python train.py --loss="sigmoid" --embed_dim=128 --text_encoder_positions="learned" --batch_size=256
Rows from block 4 of the text encoder of a small contrastive audio-text model, named by matrix and row number. Rows with one number belong to one neuron. Each number is 128 + 24 x the weight over its row's rms, rounded and kept within 0 to 255. All counts start at 0.
Before each neuron's rows are labels from the 100 texts, of 14848, where the neuron reaches its largest size: "fires on" is the input token at the peak. Only what is clearly more common there than usual is listed. The data: synthesised sound scenes: up to three everyday sounds over a background.
# gate: MLP gate (text_encoder.blocks.4.mlp.gate.weight, 512x256), inputs 192-255
# fc1: MLP up (text_encoder.blocks.4.mlp.fc1.weight, 512x256), inputs 192-255
# fc2: MLP down (text_encoder.blocks.4.mlp.fc2.weight, 256x512, transposed), outputs 192-255

fires on: "<end>"; "o"
gate.264 [129 129 128 127 136 128 129 128 128 129 129 121 126 169 114 123 124 134 218 103 127 123 128 129 128 128 133 133 129 114 128  37 128 168  70 127 129 173 119 123 128 128 125 125 125 127 137 129 129 129 128 133 121 129 130 143 130 127 130 122 125 128 129 121]
fc1.264 [125 128 119 132 169 128 132 138 129 183 128 131 123 129 129 129 122 121 150 129 119 123 117 121 116 129 125 163 122 135 128 135 126 133 122 185 103 131 128 132 132 112 144  88 128 255 129 130 135 164 115 113 123 164 127 128 123  89 130 123 128 150 107 143]
fc2.264 [130 123 143 132 111  83 128 128 111 171 141 127  37  90 125 192 159 128 172 130 127 135 174 132 123 130 122 137 129 122  28 109 139 119 129 108 167 122 168 101 127 155 122 126 115 133 128 132 141 124 121 111 132 141 114 130 116 130 146 121 169 115 136 121]

fires on: "<end>"; "z"; ","; "s"
gate.50 [126 129 126 126 121 130 128 127 164 140 130 128 129 128 126 128 127 147 128 139 134 128 124 128 129 130  89 129 128 127 129 140 132 128 150 128 138 127 128  99 128 128 110  71 127 127 142 128 141 128 129 125 144 155 128 128 123 127 188 128 127 128 124 144]
fc1.50 [111 128 127 129 126 128 128 126 128 131 128 127 125 128 131 127 128 128 128 124 128 125 127 127 129 128 133 128 127 128 132 129   0 128  46  38 126 128 128 127 126 128 130 185 128 128 130  76 127 121 125 130 128 128 133 128 140 130  93 121  71 129 148  40]
fc2.50 [140 128 134 128 129 128 128 128 131 128 130 130 128 123 128 122 126 145 127 134 128 128 127 170 121 127  75 129 127 128 128 128 190 126 128 160 128 129 129 128 132 129 126  76 128 127 127 127 127 142 128 128 129 128 128 123 130 129 128 128 127 128 128 171]

fires on: "l"
gate.475 [161 128 126 128 129 127 128 139 141 210 128 128 128 131 131 123 128 121 129 134 128 114 124 126 129 143 128 128 128 129 129  58 127 121 128 128 126 125 130   0 214 127 140 128 128 129 129 133 125 127 123 127 126  78 132 116 129 129 119 125 128 129 135 127]
fc1.475 [113 128 137 127  51 131 132 136 126  65 130 128 142 125 124 142 128 128 128 130 123 132 135 129 146 135 120 129 128 141 128 142 131 125 129 128 144 126 128 128 136 130 125 129 124 114 116 134 130 129 128 128 126 177 139 125 131 108 123 136 127 129 127 133]
fc2.475 [122 128 128 127  12 127 129 111 128 127 129 132 127  59 118 128 129 129  21 128 128 121 128 129 129 116 130 128 131 126 129 219 127 131 125 127 129 161 127 155  27 132 112 129 128 129 127 128 131 130 130 133 130 175 128 127 130 127  49 127 129 128 129 126]

fires on: "g"; "o"
gate.9 [128 129 127 127 128 128 128  61 110 145 128 129 123 128 128 128 128 128 128 127 128 122 128 128 122 128 128 164 128 205 140 121 126 154 128 127 126 128 201 128 126 128 129 128 112 168 129 127 131 128 128 123 128 126 134 124 128 129  70 152 126 128  99 128]
fc1.9 [177 128 128 128 109 128 113 169 129  98 103 128 128 128 128 128 134 128 128 128 117 128 127 112 128 128 128 128 129  41  92 127 129  48 129 128 108 128 108 150  92 128  55 128 128 128 127 113 127 127 128 128 128 128 128 128 117 132 163  84 128 128 211 128]
fc2.9 [128 219 130 129 128 129 128 220 130 128  90 127 128 162 128 125 135 128 128 129 128 127 128 129 128 129 128 128 128  42 128 127 128 116 129  38  77 242 128 127 131 126 127 128 128  44 129 128 191 128 130 127 127 127 126 126 127 130 183 127 128 110 114 128]

fires on: "s"
gate.361 [ 92 128 128 128 128 128 133  98 128 128 154 128 129 127 126 128 133 128 130 128 130 128 103 128 128 128 128 147 128 112 129 130 128 123 137 184 134 126 128 128 128 128 128 131 202 178 128 129 128 108 142 126 128 128 128 151 127  52 128 130 164  78 221 127]
fc1.361 [152 128 128 128 131 128 125 140 128 128 128 128 127 129 131 128 127 128 126 128 128 128 138 129 128 128 127 128 128 129 127 127 128 147 128  37 118 128 128 128 128 128 128 127 103  81 128 126 128 129 128 128 128 128 128 107 128 163 128 126 105 158   9 129]
fc2.361 [128 128 127 128 106 128 128 142 128 129 128 129 128 128 128 121 128 127  50 128 128 129 121 128 127 130 128 127 127 128 129 128 128 127 128 128 128 171  21 128 128 107 124 130  25  20 128 128 129 131 127 127 129 127 117 128 128 128 128 142 127 128 153 128]

fires on: "y"; ","
gate.343 [126 128 154 128  82 128 122 124 131 142 128 129 119  21 129 115 128 129 128 128 135 128  20 128 125 128 129 120 128 126 121 127 131 128 128 130 127 125 128 139 141 128 141 130 128 128 124 128 126 128 131 128 128 139 127 128 128 128 116  57 128 128 137 112]
fc1.343 [139 128 176 128 128 126 128 137 135 149 128 128 100  97 151 122 127 117 128 127 128 128  51 128 110 129 128 132 128 152 126 123 130 129 128 123 125 128 128 128 174 128 179 127 128 130  17 123 113 129 129 124 164 128 130 128 128 129 127  23 128 134 128 128]
fc2.343 [131 127 128 128 127 128 121 127 127 126 158 130 128   0 127 129 128 129 128 129 124 145  88 128 129 128 128 128 129 128 126 128 159 131 128 128 128 130 127 119 164 128 131 128 128 128 136 128 126 131 139 128 128 130 128 104 126 125 126  99 129 130 128 127]

fires on: "l"
gate.309 [128 128 129 128 128 128 128 128 128 126 128 128 126 128 128 122 174 130 141 116 134 128 129 123 128 129 128 128 129 104 124 135 127 128 127 128  28 128 128 128 103 122 132 129 128 128 126 125 119 126 132 126 137 215 128 134 128 119 128 127 128 108 131 127]
fc1.309 [125 128 128 128 128 128 129 129 125  78 128 128 128 128 126 128 140 128 138 127 128 126 127 126 128 129 140 173 132  52 128 128 127 128 128 128 116 128 128 128  99 127 128 128 128 126 125 125 108 128 128 156 163 222 128 172 124 123 128 132 128  90 129 128]
fc2.309 [136 133 140 177 126 127 128 135 128 128 130 128 129 128 127 132 170   5 230 128 127 128 128 133 128 124 128 130 128 125 128 128 129 127 129 128 102 131 151 128  79 127 128 128 127 126 128 128  91 130 127 128 255 225 128 128 128 127 126 127 128 127 128 126]

fires on: "<end>"
gate.337 [127 134 127 126 132 128 213 128 129 129 129 124 126 128 122 127 125 129 129 137 129  61 104  34 127  95 124 181 127 128 130 128 127 127 128 128 128 178 127 128 128 127 125  83 128 129 128 129 126 128  43 127 128  94  57 129 129 128 123 127 154 128 130 126]
fc1.337 [128 128 132 127 125 129 128 181 129 118 129 128 148 149 131 130 129 126 126 128 128 127 117 128 141 128 128 127 161 129 127 142 129 127 128 130 126 128 131 129 159 128 130 129 128 128 129 130 122 184 128 124 128 128 177 125 128 128  86 128 128 255  87 134]
fc2.337 [128 110 128 128 128 127 128 123 127 127 128 118 126 136 127 139 128 126 121 179 126 169 134 128 126 130 128 128 132 192 124 128 131  49 128 122 128 125 130 127 122 128  95 128 126 128 127 128 121 127 100 118 122 129 130  56 128 128 128 111 129 130 127 150]

fires on: "s"
gate.331 [120 128 115 130 130 128 142 128 128 128 131 129 129 128 127 127  81 128 130 128 125 128   0 128 128 128 128 128 153 139 129  88 162 128 186 130 128 128 114 129 132 128 128 128 101 128 130 147 128 128 128 155 105 131 128  90 128 128 126 197 157 117 130 189]
fc1.331 [128 128 129 123 137 128 115 128 128 130 109 128 128 128 128 130 199 128 127 128 128 128 201 128 128 128 128 128  95  28 128 151 128 128 128 129 128 128 128 128 128 128 128 127 131 144 128 128 128 129 148 127 128 129 128 171 127  99 129 135 128 128 127 128]
fc2.331 [128 128 162 222 122 129 130 127 133 127  93 128 134 128 117 119 129 105 131 129 128 128 155 128 127 130 220 129 128  72 122 129 128 129 128 128 128 127 128 127 127 128 128 127 129 125 128 128   0 128 128  85 128 130 138 128 128 126 128  37 130 128 129 148]

fires on: "y"; "g"
gate.467 [116 128 111 134 141 154 139  95 142 170 154 108 129 133 135 136 124 153 131 128 115 126 127 124 131 143 139 145 124  70 128 129 137 132 172 132 139 128 125 132  90 146 129 128  93 147 126 127 143 128 133 136 109  90 117 135 141 126 123 124 109 131 255 120]
fc1.467 [145 119 149 130 130 105 113 149  96 124 123 129 121 141 132 146 136 122 115 128 135 128  56 129 117 133 194 129 130 136 128 129 134 124 125  82 120 126 125 120 130 124 124 117 168 145 125 129 127 135 127 123 152  85 156 141 125 250 116 153 127 149 120 132]
fc2.467 [ 93 114 125 128 115 131 139 129 136 175  77 142 130 124 127 115 124 130 125 133 128 123 136 127 133 125 135 103 116 125 127  88 134 128 129 128 209 129 113 131 129 127 117 127 133 120 124  92 122 116 129 135 128 124 119 116 224 141 157 148 138 127 126 118]

fires on: "l"
gate.171 [129 128 128 128 128 128 128 128 128 111 129 130 126 127 128 122 187 133 128 127 130 106 129 123 128 128 128 128 158  80 116 131 128 127 128 128  45 123 128 130  89 121 131 128 128 128 125 125 129 127 131 127 128 206 128 135 129 120 128 128 128 120 130 127]
fc1.171 [126 128 128 128 128 127 145 128 128 125 128 128 126 128 128 127 130 128 128 127 128 128 128 127 127 128 137 140 129  37 127 128 128 128 151 128  56 128 128 127 117 127 128 128 127 128 114 125 107 126 129 165 143 226 128 156 128 128  94 132 128  72 129 128]
fc2.171 [186 133 129 153 125 128 128 145 128 128 130 128 129 128 127 131 171  49 244 128 127 128 128 131 127 123 128 130 128 117 128 128 129 127 129 128  85 133 129 128  75 127 128 128 127 127 128 127 125 130 127 127 255 221 128 127 127 127 127 127 128 127 128 126]

fires on: "l"
gate.400 [125 128 165 128 123 128 138 128 120 131 128 127 123 117 141 190  89 128 112 116 123 116 128 134 129 129 128 128 128 128 128 126 129 225 129 125 131 128 128 128 127 128 127 128 113 112 128  34 128 126 130 129 128 128 131 128 203 103 127 134 128 128  72 152]
fc1.400 [129 127 128 128 128 128 108 114 137 128 143 124 167 169 122  40 126 141 181 128 137 142 210 128 129 127 128 128 130 108 128 143 139 128 128  96 131 130 128 116 149 158 129 128 156 126 189 201 127 128 128 129 128 125 128 142 111 132 128  91 128 122 167  84]
fc2.400 [128 129 129 127 127 128 128 128 129 195 128 129 131  97 114  51 130 128 128 128 129 127 130 129 127 128 128 127 142 128 181 128 130  34 133 127 128 128 129  50 131 142  77 129 124 129 107 129 128 122 128 128 128 129 127 128 128 129 128 129 129 128 128 129]

fires on: "t"
gate.478 [127 114 127 130 129 169 123 129 129 106 143 193 171 148 128  96 128 132 140 127 127 128 128 126 126 128  76  86 128 128 118 145 237 153 128 151 128 103 128 132 138 237 129 128 169 128 129 129 128 128 130 123 102 147  41 128 129 125 124 128 161 147 176 127]
fc1.478 [101 128 128 129 128 152 127 149 128  89 130 148 180 129 128 127 128 128 131 128 128 126 128 128 127 123 121 123 132 161 107 133 214 128 127 137 122 128 101 132 130 178 128 128 130 115 128 128 128 125 123 128 110 147 127 128 135 128 116 129 128 135 215 127]
fc2.478 [128 145 128 128 121 129 129 133 128 127 131 236 129 128 128 129 132 128 130 122 128 126  58 128 128 128 128 128 232 127 122 113 128 127 128 126 127 128 130 126  95 128 127 126 124 129 128 128 128 129 184 153 130 128 125 130 127 128 117 161 128 128 128 119]

fires on: "<end>"; "g"
gate.506 [120 128 122 128 128 128  77 137 126 129 128 128 155 127 131 139 128 124 160 127 126 129 129 131 130 139 166 128 124 129 128 122 129 128 245 125 128 126 128 177 127 128 126 128 125 133 184 126 128 157 129 127  19 149 154 129 129 128 110 130 127 134 130 128]
fc1.506 [128 129 127 128 128 128 127 133 128 113 129 159 126 128 146 127 128 128 125 127   0 130 130 128 128 130 127 126 105 129 124  62  72 128  37 128  78 127 130 128 127 127 131 101 127 127 128 128 129 128 128 128 194 128 130 128 128 128 127 127 127 129 128 191]
fc2.506 [126  55 133 129 129 128 128 122 127 118 128 131 129 128 129 127 102 111 195   0 129 128 128 127 127 131 125 129 128 132 128 129 134 131 133 128 123 128 128 128 130 128 138 105 126 123 134 130 115 133 129 127   1 127 255 127 130 148 126 128 128 129 128 125]

fires on: "<end>"
gate.417 [  2 183 128 231 128 128 126 128 131 131  94 129 128 128 128  82 128 128 129 128 128 129 128 128 127 136 147 128  42 127 241 130 127 128 129 125 128 127 128 126 128 130 117 128 128 172 130 127 131 128 128 127 128 122 130 128 129 130 127 128 128 139 126 128]
fc1.417 [128 139 127 128 128 128 129 126 129 128  62 128 129 127 128 130 128 128 128 128 128 127 128 128 128 128 128 128  32 127 245 134 128 129 129 128 128 128 154 128 119 128 128 128 127 132 127 126 128 128 128 128 128 123 126  90 128 153 128 128 128 128 124 128]
fc2.417 [157  88 128  30 128 127 128 128 128 128 176 128 128 128 129 128 128 101 128 128 128 128 128 128 128 127 127 128 255 129   3 128 128 130 100 128 128 128 128 128 128 128 130 127 128 128 129 127 128 160 128 125 127 128 128 139 130 128 128 126 128 132 128 128]

fires on: "y"
gate.387 [147 127 128 128 129 127 120 126 180   0 128 129 128 128 131 110 128 128 127 129 128 125 122 128 111 149 128 127 128 127 103 128 128 128 129 164 127 123 128 128 207 128 128 129 132 128 157 128 128 128 124 129 129 117 128 133 128 128 128 128 128 127  42 126]
fc1.387 [130 129 128 126 128 129 128 131 128 250 128 143 128 128 127 158 128 128 129 127 114 129 151 129 128 129 128 132 132 129 128 128 128 128 106  67 129 130 128 128 113 128 106 127 125 128 103 127 128 123 137 128 128 128 129 128 128 128 128 142 128 129 255 128]
fc2.387 [128 128 128 128 126 130 128 128 128 148 128 127 181 125 126 117 127 128 132 134 128 126 125 128 128 131 128 120 127 128 128 129 128 128 128 128 139 124 132 129 133 128  62 130 130 136 128 127 129 128 128 128 130 128 128 131 126 130 128 127 128 121 239 128]

fires on: "<end>"; "n"; "i"
gate.306 [128 131 128 128 126 130 116 128 126 130 129 122 128 128 144 130 128 149 132 129  30 128 129 128 128 141 130 128 128 128 128 128 128 125 128 132 130  92 126 118 124 129 108 106 127 128 129 128 147 129 103 128 154 159 210 128 128 111 139   7 126 128 128 127]
fc1.306 [128 118 126 127 213 128 128 135 130 128 128 118 134 128  39 171 128  85 128 129 128 126 128 128 204 129 128 200 128 128 129 213 128 127 128 119 128 128 128 128 125 128 152 149 127 137 130 124 128 128 128 128  99 127 128 127 129 128  79 128 128 128 128 126]
fc2.306 [124 131 131 128  74 128 116 128 130 139 127 150 128 128 184 123 133 134 113 128  92 128 130 230 127 128 130  52 120 128 128 128 128  89 124 128 130 107 128 129 127 132  39 109 127 108 128 128 128 130 128 128 255 129 128 128 128 130 129 126 131 128 130 141]

fires on: "o"
gate.499 [134 128 123 132 121 127  60 127 105  79 128 127 127 127 128 127 127 131 128 131 127  49 129 128  98 128 129 127 255 127  63 128 127 125 127 131 128 125 128 136 127 129 128 129 128 129 128 128 129 120 120 125 128 145 131 131 128 127 127 120 125 128 182 126]
fc1.499 [132 104 128 100 128  88 135 120 127 128 129 129 126 127 124 128 128 146 128 128 151 128 132 113 128  70  92 127 168  97 125 129 129 128 127 122 130 133 128 127 128 128 183 129 128 124 129 129 130 120 128 130 127  99 126 128 130  75 129 128 129 104  90 101]
fc2.499 [128 131 128 130 128 128 120 128 129 131 128 129 129 129 129 130 124 124 126 128 125 154 148 142 128 128 128  83 127 136 128 128 129 127 129 128 128 123  99 129 128 127 128  98 128  99 129 124 127 133 128 111 129 129 128 127 148 127 188 126 126 128 128 128]

fires on: "<end>"
gate.383 [118 133 124 128 182 131 128 139 125 127 128 180 126 117 128 126 128 131 137 129 127 128 121 128 150 130  45 129 105 126 173 125 127 126 157 128  89 124 128 128 127 129 141   0 127 144 146 123 137 139 130 126 128 141 128 130 128 128 128 128 125 131 129 127]
fc1.383 [130 128 128 128 128 128 128 131 127 127 128 128 132 128 123 128 137 128 128 128 128 124 127 127 130 127 126 133 127 126 129 146  95 126  39 122 128 129 128 123 117 128 128 127 128 128 131 127 129 129  48 128 138 121 129 128 129 126 127 122 127 129 128 121]
fc2.383 [151 128 129  54 129 126 128 255 126 128 129 164 124 122 129 129 241 128 128 132 131 134 133 131 137 121 103 168 118 120 128 123 128 129 127 129 128 125 156 128 127 128 128 124 123 193 120 111 130 128 128 130 136 129 127 120 129 128  91 130 186 128 128 127]

fires on: "h"
gate.503 [126  23 127  81 128 127 131 128 120 225 128 134 128 128 129 176 119 126 128 126 128 130 135 128 129 126 131 128 129 128 125  74 128 128 134 127 129 128 128 129 128  72 128 128 134 128 129 126 124 128 126   9 128 129 120 129 134 181 131 121  75 128  83 129]
fc1.503 [128 138  91 133 149 128 128 129 140  78 130 117 128 129 131  90 128 128 240 131 103 126 111 131 123 138 129 128 128 131 128 135 118 130 122 130  84 128 128 137 129 136 127 118 126 130 126 127 124 132 121 223 128 127 150 128 127  85  77 127 129 128 232 128]
fc2.503 [129 117 129 131 128 135 127  93 126 129 126 108 143 128 128 128 126 101 237 136 128 131 132 126 119 129 131 193 127 128 126 113 128 128 140 125 130 124  98 130 128 151 144 138 144 122 128 131 128 128 124 128 109 130 128 128 129 128 129 124 143 128 128 128]

fires on: "s"
gate.87 [127 131 128 128 128 128 124 127 128 128 129 128 128 127 132 128 127 129 128 130 127 128  58 125 122 129 129 128 101 124 156 128 128 127 129 145 125 126 129 128 127 128 129 121 226 255 128 129 128 134 128 127 128 128 127 157  96  44 127 121 128 127 234 128]
fc1.87 [128 128 128 127 121 128 123  97 128 128 163 121 128 127 128 129 128 129 138 128 128 127  25 126 128 129 130 128 128 128 128 128 128 126 138 254 128 128 128 127 113 128 128 126 196 201 129 129 131 128 114 127 129 134 128 128 128  23 128 113 132 111 246 128]
fc2.87 [128 128 132 128 134 128 128 128 128 128 129 127 128 128 132 128 132 129 126 127 128 128 145 127 129 128 127 170 128 129 128 128 128 128 128 129 128 124 246 111 128 128 128 127 219 221 132 128 128 126 128 128 118 129 128 128 128 133 128 118 136 128 126 128]

fires on: "h"
gate.476 [127  79 180 128 106 129 128 129 124 190 128 154 101 128 128 174 110 128  55 102 129 128 132 128 128 121 128 128 126 124 129 128 129 128 129 128 136 128 128 129 128  78 128 129 138 128 128 130 128 128 128  29 128 123 108 129 128 217 160 127  77 128  24 128]
fc1.476 [129 178 128 141 130 129 122 128 131  60 128 128 128 128 128 123 142 128 135 128 128 128 128 128 128 131 126 135 128 133 128 184 128 129 123 128 106 128 127 155 131 133 128 127 125 128 127 128 130 128 128 220 128 126 166 124 128  61 123 128 193 135 156 128]
fc2.476 [127 128 128 132 128 142 128 121 127 129 119 126 180 128 198 125 121 120 137 129 129 130 129 112 120 128 129 181 128 128 124 125 128 128 135 128 130 125  80 130 129 128 214 130 142 118 128 133 127 128 122 218 125 130 199 131 131 128 129 126 173 128 128 128]

fires on: "g"
gate.226 [128  92 127 128 131 128 128 130 127 128 128 146 115 132 129 123 120 128 128 129 127 127 129 126 100 129  70 172 131 129 128 127 128 128 122 152 125 128 128 128 116 127 128 108 120 129 128 128 128 128 121 129 125 112 132 127 128 128 128 165 127 129 112 221]
fc1.226 [128 127 129 126 140 128 127 126 128 128 128 127 136 128 128 141 128 128 129 127 129 131 127 129 158 126 135 128 115 128 119 129 128 128 131  46 128 128 128 128 138 128 135 128 151 127 129 125 128 128 142 128 128 133  89 128 128 115 128 106 129 128 131  35]
fc2.226 [128 129 127 133 127 128 128 128 127 124  63 129 128 128 128 118 126 128 156 131  96 128 109 128 214 128 165 128 127 128 128 131 126 151 118 122 128 127 128 133 214 128 128 118 124 127 128 129 127 129 128 129 127 128 128 127 128 128 128 131 127 128 128 127]

fires on: "o"; "g"
gate.147 [ 76 128 131 129 128 128 128 128 128 128 128 167 128 128 151 127 128 128 129 127 127 127 128 128 117 128 106 129 129 127 128  73 128 128 129 158 128 128 129 128 128 131 128 128 128  56 128 215 132 128 128 122 126 127 128 128 128 121 130 128 128 132 128 128]
fc1.147 [115  89 162 128 128 128 128 128 128 128 128 181 128 128 129 127 128 108 128 128 128 128 128 128 128 128 100 135 130 114 128 107 129 128 130 173 128 128 133 127 137 129 129 128 128  47 124 224 128 128 128 125 128 128 128 128 128 125 128 128 129 132 128 137]
fc2.147 [127 128 188 128 131 123 126 129 129 126 128 129 129 129 158 137 127 128 128 123 126 127 128 129 128 128 128 129 128 128 128 138 134 129 128 128 127 132 125 127 128 126 128 128 128   0 128 174 120 128 128 128  69 128 128 128 128 128 128 128 113 195 128 127]

fires on: "o"
gate.356 [ 93 135 217 130 125 103  46 124 130 131 128 128 128 128 164 132 126 130 131 130 127 127  83 125 128 129 128 125 129 126 172 127 128 127 128 134 126  78 128 129 154 130 130 130 129 155 128 134 128 129 125 124 125 128 128 137 119 127 128 126 128 121 199 128]
fc1.356 [128 128 194 128 128 128 129 128 130 128 127 184 136 130 122 129 128 125 126 126  54 182 169 129 134 127 128 124 126 134 129 131 128 129 128 127 142 130 134 128 226 154 127 128 129 118 128 133 128 128 127 128 129 128 128 118 127 128 133 131 129 128 128 130]
fc2.356 [143 120 211 128 106 104 108 127 128 128 131 128 128 129 128 130 128 127 128 127 128 128 128 130 128 119 128 128 128 129 128 128 128 150 128 113 128 129 128 127 129 128 128 134 128 128 128 128 128 127 128 128 128 128 127 136 128 132 128 128 132 132 128 125]

fires on: "g"
gate.237 [134 128 127 128 128 128 136  66 176 129 185 128 125 190 130  90 128 126 130 128 128 132 139 128 126 129 118 129 128 128 124 128 128 128 130 127 127 129 131 128 127 130 128 128 128 128 126 126  95 118 119 128 128 128  78 128  69 129 156 126 128 128 140 116]
fc1.237 [127 129 128 129 170 128 126 243  97 128 128 129 127 120 129 128 131 128 127 128 127 128 125 125 128 128 128 124 128 181 129 128 124 110 122 129 164 128 128 127 143 126 128 128 119 128 131 127 192 131 126 128 128 128 218  77 136 154 128 127 126 135 126 182]
fc2.237 [128 126 128 128 157 128 127 128 128 128 128 140 128 128 129 126 132 115 140 129 128 133 131 128  77 129 128 127 129 128 126 127 128  34 131 128 226 127 130 128 128 129 128 127 128 117 130 129 118 128 128 128 128 130 128 128 128 132 128 130 127 128 128 189]

fires on: "g"
gate.7 [129 128  95 128 128 128  70 128 128 121 128 128 128 128 129 124 128 128 140 125 133 128 128 194 124 132 122 128 122 164 128 128 128 128 128 143 129 128 128 202 127 131 128 129 128 128 134 126 144 126 128 127 127 128 128 128 129 128 127 128 128 129 128 128]
fc1.7 [128 128 128 128 128 128 128 128 128 134 130 128 130 128 127 146 123 128 128 162 125 128 122  98 128 128 131 131 151  40 128 128 128 143 127  91  98 128 128  56 128 128 128 127 129 128 125 129 127 129 128 173 128 128 128 129 128 128 128 137 128 128 144 128]
fc2.7 [127 128 127 127 126 131 157  76 128 128 127 128 102 110 128 126 128 130 128 128 128 126 128 118 128 128 128 128 255 127 128 128 128 127 128 127 128 128 128 128 127 128 127 129 128 130 128 129 127 128 128 132 127 127 128 128 130 128 128 128 128 128 128 133]

fires on: "l"; "o"
gate.81 [146 149 125 128 193 128 127 128 196 180 128 129 128 184 128 128  56 128 129 127 128 103 127 128 128 149 136 129 117 112 109  42 128 129 125 119 127 118 133  72 138 127 134 128 131 129 128 126 102 129 136 125 128  75 127 128  69 129 204 128 193 128 102 127]
fc1.81 [128 106 135 123  60 128 130 128  62  64  96 121 128 101 128 128 177 128 127 118 128 129 129 128 127 106 129 128 134 130 128 196 128 127 128 129 126 146 104 255  46 129 122 128 127 132 150 128 131 128 127 131 130 203 128 140 129 128  88 128  94 128 178 128]
fc2.81 [127 129 128 128   0 128 129 126 128 128 128 129 127  29 128 124 140 128  92 128 128 128 128 129 127 128 132 128 127 127 128 210 127 127 128 137 128 180 128 133  19 128 128 128 128 128 128 128 190 127 129 128 125 155 129 128 126 128  52 128 128 127 128 128]

fires on: "g"; ","
gate.487 [129 129  22 130 127 126 139 129   0 100 128 133 128 127 128 118 172 128 137 127 126 128 128 134 128 128 134 127 128 149 127 128 127 140 125 132 127 129 128 131 127 126 127 128   0 122 128 106 128 128 130 199 125 255 128 121 126 132 128 120 126 127 128 131]
fc1.487 [122 129 169 128 129 130 207 148 115 117 129 120 135 128 123 115 182 131 134 121 118 117 128 137 132 128 125 132 128 149 128 128 126 129 140 127 123 134 117 122 137 128 101 111 119 123 130 184 120 127 125 171 157 125 130 131 128  55 130 133 124 136 204 138]
fc2.487 [123 126 129 128 131 137  86 127 119 128 126 121 128  90 132 121 127 108 130 116 132 164 137 156 114 134 135 121 130 122 122 131  45 134 128 122 123 135  95 107 130 137 182 166 114 135 124 130 172 138 183 130 121 139 128 127 126 122 141 120 119 121 126 123]

fires on: "t"; "g"
gate.80 [128 126 126 128 116 128 128 129 128 130 128 103 122 128 129 118 125 131 127 128 129  88 132 128  73 129 128 183 128 129 132 127 212 153 128 123 150 130 128 160 123 128 112 119 128 128 174 125 126 129 125 135 128 157 187 146 128 128 128 107 128 144  96 156]
fc1.80 [131 129 128 121 115 127 128 118 137 177 128 127 135 128 110 137 131 128 129 141 128 132 155 128 128 147 120 128 205 137 106 135 128 128 129 128 129 128 128 125 128 128 128 128 125 124 128 172 168 128 128 113 128 141 128 123 128  84 133  88 127 128 100 128]
fc2.80 [130  79 129 128 134 127 126 129 128 128 178 129 128 128 126 130 129 127 115 127 129 128 129 129 128 128 129 127 133 127 126 126 125  71 135 126 122 126 128 129 121 108 128 128 136 131 156 130 129 127 128 127 128 128 128 128 129 128 128 127 128 143 126 128]

fires on: "t"
gate.70 [128 128 128 128 127 128 126 129 140 107 129 128 128 128 129 128 127 128 129 126 128 127 129 127 128 128 128 128 134 115  71 128 136 128 130 127 126 128 127  79 115  54 128 128 128 128 130 137 126 128 126  51 127 128 129 128 130 128 128 126 127 128 102 127]
fc1.70 [128 128  63 128 128 128 128 129 127 105 128 139 139 128 128 129 129 127 128 128 128 173 129 169 129 128 128 112 128 103 127 128 128 128 134 128 128 128  99  61 107 127 128 128 128 128 128 142 130 129 140  43 128 149 128 128 127 128 164 128 128 128  55 129]
fc2.70 [129 128 128 128 128 128 128 186 128 129 129 128 129 127 127 126 131 155   6 128 128 127 128 129 128 128 128 128 125 128 128 129 128 127 126 124 130 130  98 129 128  79 128 128 128 182 128 128 128 124 129 127 129 128 127 128 128 136 127 126 128 127 128 128]

fires on: "s"; "<end>"; "l"
gate.260 [128 128 128 130 128 128 127 128 128 128 129 169 128 126 194 108 128 214 129 127  42 128 162 129 100 129 128  98 128 127 128  44 126 128 123 194 127 121 128 130 128 128 127  71 128 119 123 128 128 118 141 140 128 124 127 127 130 135 128 128 128 129 127 128]
fc1.260 [128 131 127 128 128 171 128 130 104 128 128 128 159 127 127 129 131 128 110 126  81 128 113 128 133 129 128 128 127 127 138 127 127  88 126 132 127  83 128 127 128 128 129 129 127 130 132 146 186 144 115 129 128 191 128 128 128 123 159  66 124 129 126 128]
fc2.260 [133 128 124 126 135 128 131 128 128 128 127 111 128 130 106 128 127 111 161 142 255 129 125 127 129 108 129 133 127 123 130 128 119 128 129 129 128 123 128 129 128 131 128 202 142 129 134 126 128 128 128 131  42 129  53 125 128 128 112 138 128 129 129 112]